config = dict(
    encoder_arch='vit',
    dataset='drawn branching plants',
    encoder_norm='layernorm',
    encoder_head_dim=32,
    encoder_bias='all',
    encoder_width=160,
    decoder_width=320,
    decoder_norm='rmsnorm',
    decoder_head_dim=64,
    residual_init='zero_last',
    beta2=0.95,
    shampoo_beta=0.95,
    precondition_frequency=25,
    weight_decay=0.3,
)
Rows from block 3 of the text decoder, named by matrix and row number. Each number is 128 + 24 x the weight over its row's rms, rounded and kept within 0 to 255. All counts start at 0. Numbers have three digits each. After the name is the row's rms in percent of the matrix's.
# fc2: MLP down (decoder.blocks.3.mlp.fc2.weight, 320x640), inputs 256-383
fc2.48 100:139144110132100121113117154112116116149128116140172157128133170107123127112102102094143164110145146165086156150124162109097112115133136144110159136122153106169163124142125113112128102119110091149138119133132103115129143102147171133122122211124109147137124134104115168171178171138126158142104122128081124149102130129133143157097142116143103151149128150140117123127158117123138092090128
fc2.49 101:112172132090150103114158119136149116095152142135154074160114199169065142111134112161082147130129149141162110145106118099132140157138131139130109135096120134091113119113117153162130068116137128127173102122146105084136114152164116107136143097141125154116112097142143168129130118126108135123141114154127105132142121092124118148140097129111146134083116115152107131193142168122139170147127
fc2.50 098:156135171141110098124213083126117110057120132070132160107127153115079143147139119176112122117131097160170150139149189120124087128160148137106104102110124157121133133134120116172114161100104124138153145084092133126124129142123178107145103127118119129105110111146149129141146125147104128135085168138135131153093114124105145062102120146129136136148155131101119123109148112127128099120119
fc2.51 108:122174126179111123110097113107140095111175182114150144144148122100124133137112139159158096090161149136170109139116167132127122114166144127145102118104113105184097118141124109125115113087140123106148163137154133087137139162102112126116125189090129133120101140102122103144141089138101134134141161117123124150137126131127175148123116100135123130151121090159131117120146140105131140159149
fc2.52 105:113165123111120143139126094114106096115154157113142125122145129111187165142131160139150162135139146104168141182125110148134140136102093136154110154149154109103128147137127125105131116143120141110101141151161136140145085130101125182128139132142133126108142124109106076193110103115165123194134150095122137116119122132119097113108136160123149060113100121116125152134109055110106144150134
fc2.53 107:171085100144142134097105131144148074106115135153132153115175121106150101151150110142095116162113156111131162149189102121125132145129125138121102132142132142141096113141127103118139137124113127116105123168140117134087146097132181097121158059139140138145139098112147121129132129124159158134107121127160093149116121152144142121104130169130080113083128123101124113083110156166142186152133
fc2.54 106:147096137173139132134097098112151150139138135108144073155124167080095104107095152099131069109136119127107129152140203128117112151121127097138137126130125128134141113130151106142129088131128138114128088120149121143133136134147127156160127116136138140120108159115124111129093120138167158136100180152141155170141107121160093142109166168158165115156195136133111130098147145135121088135100
fc2.55 095:138140138146134135106081105118104102153150094110134127127121125121119096182092140117137090134136104138081133105117100128137114133117115125125076151138120092112148125138130117148135104160130131121191190174150127154141118136121144150189107161112137137141158172104155207136098138141107109163037133125089137149136101128145108160103107130123124089118057132121116171124105140137074093064108
fc2.56 099:148099126135073112126136154167169126154138152103122158122119173169101117118140094107102105143152106150140113160129168134143156064153207162100126136133102150154130102150162122124093174132158076121107106074106151131132146120112116131150134099147132150127130117134135070097126112131153138132134155118157149142179139111131150135132131120076096129117107160120152138163139133132141132070096
fc2.57 099:159162137123079129101091091152118086146121171100089114150168123140131152141114145126191074111111111097125145104183157129121126118147092163127111114100101120097162119141135124129136116112099121079097177120091157114136139154108120157130139151164121135118087126102151126111086120128122165152154117126124117120141108154112080129107151168119120151163167147138098145112134175137162140137111
fc2.58 106:127097153108110116111127185136123181133135138123129103134116129145125158121122138123111072151149133114128149120155173131128130124124132115129124106121120145155142144144140124163137082151122116133130193092056167127142135138099107082100081156140142135118153097113120068148085155130106136102173125112121104134089141061090129131123157076118097159095149114120095118154109162113133148132143
fc2.59 107:123095122134139156161142127151160120142107103106183152104124141135088138127133120144150115141144174130108119116167142122109113106104179168124167152099114148148125133130132119126133123126145124090150084071058143121126128138126076133134136143127128151141120080150086133100192155130074101087113141119115099113126135048122118127145140110079091164075088136113134109114088115087118149132103
fc2.60 108:131113136151115094167095172113165176120093122120129173124124137138092146152132133149141132145126118175176103129139160123159117148148132125121143136141115117104129180101122106112127165116131135117141136081121107118121135150118141122114130119201151113109103106072151131119120069109138094096092149118136153138105147073134130122126140148116115122121149113116124108084127157134132158107148
fc2.61 101:178136104140101142131118140165153129104122076127117120135120170153122152130111104117198109143106146156123115134161153150122108154160172107096174162116135163124149133138113100158138095108171122173139123099124143113123122104151120119131136165137128137147131121166101119089107144099068132143086138139149130156079109104149092117124103090150114126140132144074101140149098122126109065116110
fc2.62 110:084098117130151115126112106132121119104156105149120106131193106170145141120152123126156160142113150135091129111179083119116163149093178139142115121126104107135136193163121129153120146145137094145137110190152132112140127135112124121104149146108118137109137114168122140152128106082140122143191118126114089103146168172093176124159104150128134079127148141132121126159145128142167079105093
fc2.63 104:132135089148149163145120086093126080097151108136160129056100161094144091164131134148143181119126124141129135120173134103151166132151131041144164107135123109145107122124087131099117120118106107139127131115108127121129153128091143147091118108177146097117097084094122148131137103121121124177097181133146080133082113104133148122105099136087125136168124134129143100114116166122129094129117
fc2.64 099:187092140210114124133144185082135164114109133138154103172103103127108107124118124115170149135109164169119082103162138134134108111140109123139178137060128112174100164131098150116140170101091103164107106190098124098125116179129121169109157191146130096114151122098119118103100117127099134097164125135155095123141136117182123113107133109147150098127172136125133150114128174137050114139106
fc2.65 100:104167141115149154134134121118133115158085144110163145132150110116110110117107138167170125127115113141167091139178145134158126106166095146135139159133130123118130085139126078131138134123140090126115139114119167119101132125150110147113153146145126135143103138118119176111105151151136148070115159131142114110132120131143149080139117116150154154106155142141156116118146114134132103156159
fc2.66 103:070181144084124140083153097158164082135122140133109187150132106128106179123122128150143172132117086155082095146055104149134143148155109101116152131120156159113093106145140161125119106095091141120100175155153136112148127151111104101138165118125115147140103113119132126164116098137148099143097088150132099147168131155123161126131096144112117111126117140140138147130160116139136084111137
fc2.67 098:134152126112134143136085119124173174085149133147100190143093134151182136143139141140156132098112128135152151120148119134163128106138090137102099113123089111100127118082112126180123186159096150167122150130137193106118138110090121122107140137150124116100105157105108137147130152123092113125142125077128104122125133136126132117113155132124124201124164099137182115106121118139097165133151
fc2.68 091:146129085129132137118092115148168144115135154137119085169184161147120142095114127110110118125117142094139134158086167120100142126148163130093119160144108082077144128136130099144128140092135130116109143174180136121101112145127157112077111113124127099143107116088111129132117102129140124083094108122134146090158149164126085136131100118102176168122133125149127124109140151144177100140143
fc2.69 099:098140141124106127119106136149119127140104101126124135117117159116126137131169146105155113125149082116152115202119185125134141124171104163137164132170164177144173097157135095139120137123154114139113087113101080116162142149125128109158101138182129128073167152139096172135102152123153162101087142130162109152102121107123104156158105121149166124120125130112138144144083154117105141126129
fc2.70 100:163132136143098115138112106133119162129154058123091143161120170129103209141135133193145116123128127106133132120143154116135120115147120147141098114135112169131130166115113144147147124132121087150163137107101092133089151108114149089149139109186136127133133109128146123176073129157154157124175116107122143148077130079129126139150135083076188149160136130133143138101112178110126152096138
fc2.71 096:088147089105131117124185146129093155136099107158099136135101150155145148070167155149166179099151131126171108127158146126125132166128114143155133097131123133094111107106136134121122138088134165171082102139153152106121138177151103081145120133173136101137119145132099176144124095112118090089148109165151163130078095124149133162132113111132131113142140140103132105067142067126103105134146
fc2.72 104:142162124102111100123123142132172130154158184129098087134132091183160197137133117110159117125129170142115096144163057123130128171175099135133156129133128130100139122169132122085129162125141129140129106093104114144119120118091154134090133162152126157151155120134115121117135119142142101169124127115135099126112109172132099181103102134140097116134186147105151146109105106122151139124123
fc2.73 103:181153130105123139117126137128154130116102118101136140148144059094092193157113154192141191135113133143144167155137081137101126110109147133151115102145148161112090121113146093111135143168141125161112151124133120107144120162135105067108116136107105114130148111181110179113133121135122149156126060123099140112154116174127140100107118132146157145169095129145107081118133111109107128145157
fc2.74 094:125132138114113110144087126150134113134172121119146120114123119204136127115157107135146107126138081073122115154139135111123121150132125089104093119144132076121114142126123139144147112094128158128121167146100150133128123099152199132147110160123133109120145152133174087148138133119098143111101126106138148113090111088147127101086131106146179151127143122117081113188134133165157141175136
fc2.75 107:133183120145159133125106138120113125136129091138134170087169136133068104125116088103164122120122124112120141130084098132125093128143173103125091115118132154117109131173134151115142113139134140129118068096071104116138133122132164096119147111138123116139105124117145123061143107060151164095120086153139123143121093181114117080155104130134167119133150150131115128120115155102159127166161
fc2.76 098:089113157162138111135158154108093125114069108109143107132117119177099151112135152107105112106139187092101130123128179147117133151119125111184131144152128137153140113098142140114125124161115131099133092113126124114127108156149116133119164104187125155144105146117104111148103141094221121143166114123110138132140142164084181142124153125144141134104145080130112140143114108155153119129128
fc2.77 098:128135157163092129140175126137099168125107134156147168165137108088103159127157160134121159140134123170116122124096165142161128119146059091148123121125111143125140159114147118157116096096151163152085145087067107132112130113142120134100147081149128144151098145101162081104155099128180105125205134129117097134136078099126119151137122172076115123112179091130104108104147124121131142114125
fc2.78 103:068164174159133134124153105097106098169097111102123134139097151127136121133125124138140124104133086137178102107172132122150120116110106076133142107131103102106095069177107134140144080115119135084077125079138124131134123151187113113138140143146134104123120123129141114135134087086126124094107117083170139135091158156103086134162135143137138100144182124138113131171160112128148111150112
fc2.79 094:138131120139155124089167121108108141151107126115108126135149109119172144153148137117103145113110117145060122133190083129138108130101210123091158156123144106120104127102102143113134104134116083121143111143135119166119141117158165164193147150154148135105137144149119117093140149138163136145149130099104149106110136177109107130144154146104124128125182111101107179113115137156105105118111
fc2.80 097:121139167144086123142134075133140142119129084115091150089129107138084143128123106141156075115134106114164098144128174139109092129140143139127175153110145132127155155176117107132154139125143146128152119141042087137118115134112121141111145120099118146121155158117131130135184161150119151120102169145100132143124137089126151105152115124108138118120125120133144102138134087134151105131096
fc2.81 093:104151089095111102129077116121123086111152179115147159152165170186124109120103103119111080128119100089123161152138147129136137122094131165183114111143144144140145171106131132133112145142125124124132104132125148111154135138146097143146131140105111143094152108132109093080105162100116105167105112115127164155155124156108107095141132127127162132108136128110095134156121060120123100136130
fc2.82 098:177118147166081109113148116121120183091132122118110099128139167152109158131126114146148157141136126117190160147161131121109130158092126116152137125118126110138133138105137142095148128102119130149087142077132135144119135150182127149167120127173118162101148112155128122124128123098134137128133107102111128138133135149131144099152118124162099171135127115112141125088144152111103151133114
fc2.83 103:180140095109117143169129178129104185142100154125142112113102158172160138070133100157101157148142129176144127137148114124131095139125112107101135116158112112124156074147151112105124092121142137119135140141118117133105121127103161140119141080133130105106124140133131162114142133164125129169106145164119130122131123131161138101167123151107136133131104150141141122116156134117104101112140
fc2.84 101:129136115146105155126128152128115124143133117146153143105103103135128119133154118115145174105120108134144097106130111124108154103146164120076161135141146128087119168152102115094129149099135097141127153150178111123085115141149113096181145142153155114113094140105117150162156126137098136090111120129158157128112146095167121117148133107126114146118143124143137121113119094122102112145103
fc2.85 110:103134159164106133123151155127120132100118136116149094156098100121108097116103143090122122097124133144159113102085189168120135128088082114132095132148113123141121116124141140150111147112130167123092132124106151093165153142087121111099107179165127138104106146098160132144149128160103072155103185106112117094141120129122130148121133136141127113155089086101114117098160123134155137139144
fc2.86 094:142103089119100125147147155152148139116114142139131136107095087055127124160123115185092128109144088130098121124111106108107145155108118134141138122145149149110143095164118141120131149167126132108151164140130110138113112138146155074105134109167126121139132132124122153129149138155124134172146139155123136137065124153127132088108135081095077159072103139143111117168141086140116154176118
fc2.87 102:132113088132083133119138136161129100168130094118144161140125166174147154126125103093135134124136126180097161114131120134130157127120109175123091149095145125141095190141122106114130166159143125098125152127089138153117148140114100115184144114124129142117108147157146136163157159142050142101143143105155174157141131094104135109146100129104164110094126103138130114111124068130071143150124
fc2.88 101:149132168144126139139144088107147127147169122187152104121124132126164126101142124131141099116150121104110134122130141111133123114078153134152157125152133115147173134075152134139095131144112127153122142137150117141142133126141122139109101155139133125135126109133094146094110124136136164130133160115101151117155135128130141135129132181169137103154098146172162162117151084134169125121161
fc2.89 098:152105157147140134153125139122156112126133126124129142113165183126068122134136142188124127129143184137109147152127118144152160128158122118188117153149123123113121126146124122165140175132099126124143141161125120129135126108136087170096143097100137090128112126110103149167135124127134131121121146160113129140179119146088126164137129150157146121128113122102136130106098141119143100102148
fc2.90 097:155130133174115117116118101143142093159171111138130094173144098158092139090162091149102102149122162113127110150091168122145130140112155190172086122140111146159125159073144120114138091120148110100101123118116116124119136179100145106123109148122107153136146137123128163125107110118129122143198114120140143143117101100097173160106112120140119116120080134136154116132139109105116135133170
fc2.91 096:129109150145119111133128121118195182135111119125146146126120124126123139153134147119128168146122111137109112148136101155157152106099123114143141096121137133076154094169120160134121109143090155121145121131151142103093132144118159128108116075186131117138116123133126154128118155110099122104095156154106110109135103052134146119133122112127165161115119129144121128138131118180124124147122
fc2.92 093:096134098123071135099125122110077141069137156171194134126078127138143122123143103144092145110096115127098115109105142129137110126119152117139105109124102161157106132124124099174149121156114140146118139124112122156088162144169130093115106085156124111130082159151111105174124149175165143143184121120138142129138145129132105102152138158154161158119124127145127116153124108106103154091133
fc2.93 102:079064110103206138134063097147116107077161119171124158119144119102169176140138105142146112146109116114108118117090144132119140121175096097146105127116139124149131095181149100109128089127141166136139126162218091167092114151103119132174168109107108117147117152151129138118109115121129094103109125121185118128136089166100120159125125097097171122089111130137141151196121115126111090088122
fc2.94 096:162137154104159127107106154114152167155131139122099144134154102106163117159077120120111168135091092157085149133140154153119074107118119136143123145120162133135094145141117089179128092116133144156091170138102138116133144129132171147135138151111149145115123127130191097118127144124128121107139109087132112123132140149110150121118133150143155115121156107119124131098149135156172140081109
fc2.95 093:149089134100117121138150118123151130120175105125116138118163121146137149166168145145185090135144095114109113136133124121133117145161147129110160130135141145082123154162122145137091156129144124127113124113137121141106129103145120112123157123151139108082115152179113127136113111147181111126136119159142112120128123115147085167117110125120149118141126124132155104100107128126154084128092
fc2.96 093:121145142134174112107145167141108106109095145105135155140108172172074104111119086150109144141114121153098162131129076112104138130091144180144130119175135119128171136123157174135106153134134110133127111149143145130182138113097143133129118125139121084121131147123130106163123139184109105124130098123116104133161146156153133174116135127166175110128150149161107082105161176147121070097104
fc2.97 101:139088150165105159116137152095091174173133148121139132061129165114149090137109142105119114136118179121133127138060161111120147122148074114127151101145166088169145141156142132111130092159136162129139154123120123130135131119148167114098114127172141088142138098098149137117161122140174141136115152163118129128144165138098133099147139148148125145122117113134102133135112157128112084115097
fc2.98 103:125115139120159119173118113129118092104150140173094179114124096124151092151130151122132127129124129131165182115140089138123119144143144116122116092111156115137118100078146162161144110097160101155098122130122177114079130121118153152082138106100130147129100106158130132098047177119128133141122132122127107117156115113098124132138156138152100104121136128140169099103153134131124138123108
fc2.99 101:120133144165157117118109089150131103112137111137073154121110106094152119151153101105086174137140098173090117142041105118110118127088092123154156119103112122132117100145130111178108121091129148111160102156115161129099153130112101105115134077160140162152110102128122147131108120124148098172118118163142153140112106096108107142096093133131164137126115112125124125180120148132114121101128
fc2.100 102:096137108155143117117073157174137157094081098130128148186139081137111098153094124127124084129128120141147122115100120138128100132150096150124165132145107080127083130151104121123122157109135120179159141167037124141102144138070096151106116139107103145125112150162089132064125121130140090115109126150128140123124089078129112125144118088120119114135135102122174141065154134115145145090114
fc2.101 100:114118121137085111138155111104171147119091130092087100137095164181149124121130147128097099113103118091152127150179094105138134146079127122131187111164137082129137083113137177090128113145132124093128113116080131143118140133164074130135126145137142127122132130149146148108098132133121139139195154136141155160098137156113143123112107164127151109149151114132102141115132113145118136154118
fc2.102 102:112127129103085153132103166152092140042109164129106130153126131136062123126140110158129138141137133069153107086143114129114128100156120113144118145146133133125124105100126141148108129124120137163136153203144119099105129082140117168150136096129119159137151093154098136125089138104131116107126107135134081155165127154098133113106105145105096128084112114134125139104144130121099126099115
fc2.103 097:146136132084121107097142098129091087091148199133119119153097137180116150097138127146109104125141171099136152106171125140116120127106138109152122132124122096160124170119143143143128166125123111167139170127137099123103148106184158145128165125164112131124104138152109080124127160121184096061108080125122069109116093140121111175113152112134117155064166117135130072128096138113191127132113
fc2.104 092:120157156118123139177127169146178126113194154149180150126108125163125128130157100107119080135133152181117135125131114110136149164124092081109113106137147120147188140122130091125115101144119145125119112091191113153125132075133163092116203114122115147121112120114146104139101146103136082087150155132108107138123133137135111132145138129108124160122126153142117141131149143142151107151123
fc2.105 096:132112118157085095124131137097125176118171123151121096112123148121150083087110146122113156128137114129133118161126159166158126147145127124092148123126156112158110159137134121172122159091133136131177091084110134111108156136096119159163117105160118118157096122137125096099148141134139147143107142119114095136099147072167114161118125125083087151098123144096139112115154138135148121119110
fc2.106 104:155152120101110119121118199155114163138135139060118137103140108144100151082130118115098171101106122161156117127082144131116108170126127162170128116138153151100108158148124135139121104096123111132150098102155127113143124145145128116167121121150128128130152116126140169150122103123098200112148105137105102129093114109139140103146097144132155142102107167121123116104090126128126164119141
fc2.107 097:124147090108116134111117106132138130076088191146081165148122120133144176095155128095158119107133132142099122139156103131109111094145151103134159132106117166140116118147137133170108163089134135132145175108122147129150109146139122124139149159145130111130121114133107139163140121106112105114138133119113101100092096155141118097151125095096140132171135153123139137125112117100134105117102
fc2.108 105:113106108133151149089103104123103156115167102150081108137127088114174159170164144173147148111148130123091119076111078124110132127131134141146134124125146105145113124093137131139132089153103132130128150104142144110117145156124130119148108090105123121162106076114145104121144092170163142125141110154160150119111134099119139128148126122142178140084111125135123135097146162137104168110165
fc2.109 100:096158127098108131096117138158144147117171131118124140106161122124168167129101105137152104155116117102154150096080064140123114138088128144136110113127100125136082110094117100160140129164129111119198123176110138130137114116175126155140118132094127122096146140161123125113125146112100150121113119128100157125133153117111128117130107105153135082151155119117113136132153130112086133142120
fc2.110 102:108137095093107135100076129131090126053134130126118104114122129102161116110150107127114155132123150145120132149094130119128124117203124141117137108123126103179129116155114111106124147111136154134112155111132130133072132148104096123067143079182121149137114168143106103160103136144197090153136106115145133113107133114129099123124107108113171125173122120146109169095131148138127178125119
fc2.111 100:128108109145153140117083124135153160110082115137140116160126145115090133082104108082118119115140104185135126147092120134124114111127140136124129090099115123115096171084150132177091093135130123115150122107048129127115119078125115148137126069127126092139131111137129162144130098133110149087099119138153112126171128062056135140134127135139122109106131134107129120121163147079129084145121
fc2.112 094:090110108105135150134154131124140136129135139172101112095154166109138115151114123094082118123135163115120142098094117125129133115114169155113114119137155149177098051139110125137125112145147133127135056156097143152201141108148120159105102064166129115151109118080145146109072145122181111134140132122133158141092104200143109141134131102128122145113112115128132098144169107123095100095134
fc2.113 101:152148181110111137125150130138114161085104197104188080158096167159132111091130156125099150116114130119113149188144168133146096095118135129145088157160117127146148120176127132148132173113116137126129142103113144096125129159134106126144142104179130126116129141129161172110113134145141102151171095101100130106129140116138129166105134163124159146092145140145131110109159099127184121163116
fc2.114 094:100112106097145140101044117111147140111154139145104092147135122137170141150107111088094145151121118140158105112114117141115133137145099181118085091100135124138126113094128112125130124089149158097103167140128131149091136157139113160146136106130141119161115150119165145168178124124162116118144110112165145119144142131099107132110126123126158155162078131161148127107131097116128089095125
fc2.115 103:118193130131100115144139129103110103137128174117155105073105114161193206118130148166148138144128133117133101125114123110145120145123115072107134160162109124094136095148112107126127139115100147130117133153127148136101128133152097075160183218134138129097125140115129099139108149135112166147124166104130134099125186119111090133114124095158126165163164115110139125107114115105146112137097
fc2.116 102:151105120147128084088189179106137148111153141106173133106144157131109088128143126108112095119147128146114135137085138116131161121141079106121137123143134125144173110127108137153127112135119127133142098169138163112133165085155160146164107071095129139105139125123130139138119133135142158101132148139139112127172141145116152108165132118135125080110148154111144072140169146117178162161131
fc2.117 101:135096108164133141125180128108105105126108113170136161153132050136148125172170099105155117133134183127121142170123172142128148142087130123112088124163122108124126122147100115145088202117118132129110155126160132155143131146181138141155098158150135113104133143135131153108131072115123094124129137135162137138113121106131137129131129075086094119149143147138095170105140152132136115119122
fc2.118 096:147121151156143143095125109107104155124146098112179128059145086119172133087141163119110128148156121107180136167115164131152129146133122161118152128119146118125108105140099116138122132114144145111164147132085127104175141108120072120122132154122154141132160188125090137110144168120104098146124151120126134131096123153108158182123090121136188112092119119130138120132114132090120141142133
fc2.119 098:152164098169120087153135116126092088140163136113112102130162110096137140112152113093106115118141135118097139166165133116129099155121158112152120126115138107114165163109101130187115100113114110182105120140135126136127119120138126118118116145122129149127133115128161092108077128187150151144142140183107115120088149150087123119147128085104174176180123162144128088191124106152109071118148
fc2.120 093:123075131121069107123076126143110142135087127164117114126086145138125151126144150083081094135126127102142110143102110121130103148161118126108183132171154074100129144186133119145149133142169158111145168074046101109154108094099088122175145103090151139132146118127131120122122130132110093152077164169155137137123126133103158179114131128102127121113143138127129152097135118133164105088090
fc2.121 102:136134139115121123147131095140120152161085166082151144082120126144109115133113098116162163117166138102153104138155127128125148157138101148139143127101130164093149139087127124117135120147130127135131134181137117111151152175118134157135115109118137119114148135121147152150131154127083134128124106137123127113161171128107135127130144137123178140109097107125133109150128112111128130128106
fc2.122 108:101129147135145154118071114138176096123137127143124111129187115123113080140123154093162130125087127125122137150085129117111128113110090121133073116137120107130092090123132164073121149117132118190137110188154146131118125124130139142173129138073126139139093141133124153147146142079129130083127130153141125108151143159154119128130123143140154156139080104123134125104108139122153121130116
fc2.123 100:109112152136115104121128136157141106157119143112178168096155154104047138104137106159130131132147110114118117105167106142120118117080149122150149123089116148112138124149124118092124114126123120106146148109130124121100133123111160139103168120108139111143146119167138136144152131109095150151089135135089120136104094171153133109155120109135125126109159128145118168107097154132147084128139
fc2.124 103:084131119115133117129115105141169147112102116095095075132147104110103123134126109137151155097104138092134132131112131136105123097155088110110169127122111171083093121097138183130130140149141133122118085155162105116139152188129120174151103162135135114135150136132093092136177121125110121102136093128104142143144147154083126093130141136190109109136174106121124134187121070140162153133109
fc2.125 096:106076113086067155122082154129156089138111115133049136142120116139106111124104084068106163129136116129135125182119128141104173142185152139137168112137132146130103168164102115061099141126101137094097154154121144131118116132110100132118111087130130120109128132138143135149150138139088098166163133152157117125128123137106164091130134172119137131096113127103135122119131112136111147127146
fc2.126 105:133069127125137148164051138148105117098140120141077134107138114162100152126120107142099115161128136113134118163174169136141129118108115114147085163106116133144131118107141097102133107139142132135120106102118114160100131069129107105142132123103137140136132124124156164155140126104149128128148145119145118116099123110146166102163121108101160149078109136120129129153097118117125138132114
fc2.127 104:087138142149152137097104144137140102132167117136129141127119128140179128172130167180166144117094132099099124106164084121119152144112108145129126127134131137119083131087109120144155170149114131155127075141120145132115092121152135139107080107133129121140103135118107108121124100093148141098102071130168151110104143140159130135135123087187152131174119117139163138118101121105105086145141
fc2.128 093:127146141079144111109126091114130111118108122121146158124132123133114124152116133106090133130159137084125155131132123111152137151119131122166093136148136101164128143108111130145152108152109103118165166112085106110145131098183113151148154137115119103130132129089112063110181148132183125142146114120122116126123140125147149145146130182140118128102172140103147102107125136105192128089111
fc2.129 100:132137127108070132112127104125089151137106104120098114123132073096120085150107123156129123096120090146107159151118091100124088075164116144120153128109105138128091132161125143139125091123126144143101104115149127114112117130122130145121146088131122129147159146098125107138162151137179173123088089135130123122151139146105137111123129116149074108163164130118160124142147113154143138119097
fc2.130 097:141094110111106129113096154135143103114144097092178127154176127135132117164112156174162117109119098097164118147147127128095116096121165096149121123149119153132098082108129113102110134104119133124144153129123140129164112153077137132097142152176151137143081144110090090113129122110117103154146111131132131172130123120123136134128153166157119136086121120147103106136146169151114150179150
fc2.131 110:110163132077065134149096110125117122116123166097141141088123105155153166099128156117176124096146102131151117142138163121130142149147143135105104125132122120065128117146117111135130126085141091172123086144119142140144130195119160144165143184119111112096103157148155139104113156121132125070114112170095168099146146133103141133159134158100130168183140138116126134115142141128152163145141
fc2.132 102:152127106101119117159127104139124139103125109173106110101099142115144162162105096072123161113157140153107118125139125135126145133128137136127161129168148102100125124140131140109110150157120112180149112092124114110147160129107138133083144123205129116131135072112143118148091138111124086159124124123150112098087137136125126139122131105131112141114134130128138137153123130114112152132148
fc2.133 102:129128109132117108125151178139103147130119078135152123099111097176113097076133155133124158090126133136105101158113127148123144137119081142122122114102134099142090163113126093119133145095119151142160085100133123101147138111162101105146123172089130156112128115110107111134155122176129136121122108131133179140100136072132154135187114062106122120146129120128126132123069125111112153135105
fc2.134 101:178109190137113128153129156148123123163144143114141173087144132105099144110127143069107140104137188085120163151096146109111138158135169106128123152182116133106138129112115112158111069122128137128112148146075108109117127120127118122092163107160126113113102157061122129137127119107152170107148107146079097135146121187126169164118110127146151144101118110134134131132142113096187134139135
fc2.135 105:131147149122100113114126139096079144159117111133090093086132099090146120128119162087124145105118120191071133095202071133122101140140097130121114129120138131127138169125125093147132098142129133103124125088116129161110109111112097100155131108134146118124143158118156126120085102119124128173109125129125130103106105164148131118114149142073083127160153109129116089169108113135085145165130
fc2.136 101:143102129142122135120117110133099155123139118063134131148104095108131121127140108168154094121143125095132127102158137102128113086147107151143184138125137122151124127099129131180156131159144115146193141170102158126126131132078112117089127164113134128121142147134096089166140109113097148077105158116139122119136166155146131142116118092163123097137116129116114092092151123118187118139133
fc2.137 104:116118148146116091138158176147109169102096170159084150119108132131125135073127125119076121140140121109147137167153135119139126133106144113131070130127129140109150116169123132113116182094178135160111119115115138116146082128088079153110085140141105141141127143154125150055189115083115128120092114127110155117186117103129130142156110139118163132109078150119143128112130166106134179127141
fc2.138 094:158119095102111132147145167117119133167106149112111101169152193127142075168133114104118141109111133076091131161121155125138130098115078119136070112145144126145099114167128145152121111160114147130117157131104136163097131133118112168152109109105145107167123113098131145119112103149163107196134109108141147159145142146101099142127146131150125141135134140145120152079151101174126081124138
fc2.139 095:135155157133120116124078107113110151140141175109076150127164162131100144091130133119141090142105161103113151116153152167132129135093074184127102137175150169135118150135134146133112178143150158102142094081147121137075126153127151099131166158106147118111138137114158162122090111106129200095152120124124151127116160120168093059124144119102131097130096145133092121138123113139119167152121
fc2.140 100:136087149109138147113107123125161149117101134079174141146104136193074171117115110098116078161143142106125125157095116154116127100132158159145106142090134152153110124167134106149114134136156117128149104110122117119160115111109069099151139134133155126113161112151122133069168146101142100127125092129142096138127110097098126162166132147163083125125160118129137113148129120126148113120124
fc2.141 109:096101116084141122129160130120118149119153126116112088105115106135097125125121121111178152151107123133156117149170115112114109104157086158101125131103145112156123134149116118138128126184104113148110092172153159122116126088159131094171108160106126124127112107147115118084121129114126090074117113103124134151202134197094137140095125136174106113144136130109139151141155142125139131133079
fc2.142 100:132170100128055145129111106108109103164118124093126137124181102092150107105113130125153124108122123119101126131064104136144155128170131092134141127147133110108151096109136156136119132124121151110128052146134169174102118121144132130147133131086124132121121159139093170106125098135191098131064127149123117081128142176104137115107157084098132102148107133127144122080155149139133090119097
fc2.143 095:133096131132133147134119124150180103127116133131078125092175093154151179166132164107107100141125184137101111108165083119165135120113112172124070118094111104163164131161149081114123155129123104149107089133199157119117107096102131124126101110103097131139163138150131130117156124109117118128046170121115111116178147105137101127100137132127091172078128142096129164139090139136097168116105
fc2.144 102:119157146101131153134137135115083168132101057096108093128143118055131135116143159159141137110108140125159120147150063136115118123166123113130158139129123144096120141135119167123116146109104147092151084136120154136121150107147155135119168121133125103143089110136135193102117070136153101078142117126129121115117112090128118082155157179115107134152166103099147137131059147130158158121122
fc2.145 106:031134130058165111098130100135129066109133143156102102133130136117139124154141129122096106118148131107119112113140178149138129123085120124127102127082148102076133126163123108166119138128113111137086149147175110131109124152144181154126163131072120116119134101141102100085131151130169084131122106127134104143135127127088058110096124136131116120155119198132123099123149080119144114078131
fc2.146 103:136116132143131153163094081145108118127147158160140040170174141144158119153132105168112152116111141127103137168109101145126141099144073070176079100182108128169159109087128122134100150099125123104091166139144114146160150137131177184102065101145116111113110119133150118171101125150138101123170146117128151124147107159099165153122129171137147152135108106159112131126139111108130091142137
fc2.147 101:162092136148079113123146123153126137156054137096143125127101145165084122115128130072143156137149104072175125135110129139106130121086105136138104096110121108134095163140132122101144137124144101135131161120100121123099157145190160119163136156121124120123136105166133143127092182121065177131155124113093156123152152089131152094124142163106134129152118107118148132063117118112140175156104
fc2.148 093:136179119166097110135146105131127151121112141089150167123098086131145173137153108160156121128158127101118140099115123132143153135144067139137150120122124091140142104107120094146137146145143119116162186091134119153162123131129120090120099104173137135108111122086137135125097101118092142127132136155129150131075118102092139125126138184138115142107113123093137145131129132116117132150109
fc2.149 100:114163171153088125128142125139117161132111162119117117110102149143086170071136142106115124112130104099145134147147182133137157136103091166155169144144126121141126141121157128093136142175136147096107149091148107133129118156144115103158132154096109131140143151091116146102145163182036189142135111121117160108131143121128143137108144106156099103110099130121102147147095117146094077152092
fc2.150 094:101132097139150117150107117112146145111133095160115126145139123125158141090143133115134095109134146191102120158111166135139101149106172110119096165084126159114152152148133131136131097078099138146064176077122127079106102155123112120112112145162143133132129129090113150112128125141151108139167126154141123171119140068134140084119141091087084125174132129123138124099129106130132093105153
fc2.151 093:166096136115104141132105105124146153125168124158075149098147076113130101166127163126167159133115113110151114121096100119145128103176094140104142130115115121098099147156103119117101132157144141114136060119106146120103123076128093098098129136128117116124101122118123106190092110099143091121101137125108114136123143145161096140186154080143096113144174132103120121152123164072141134117132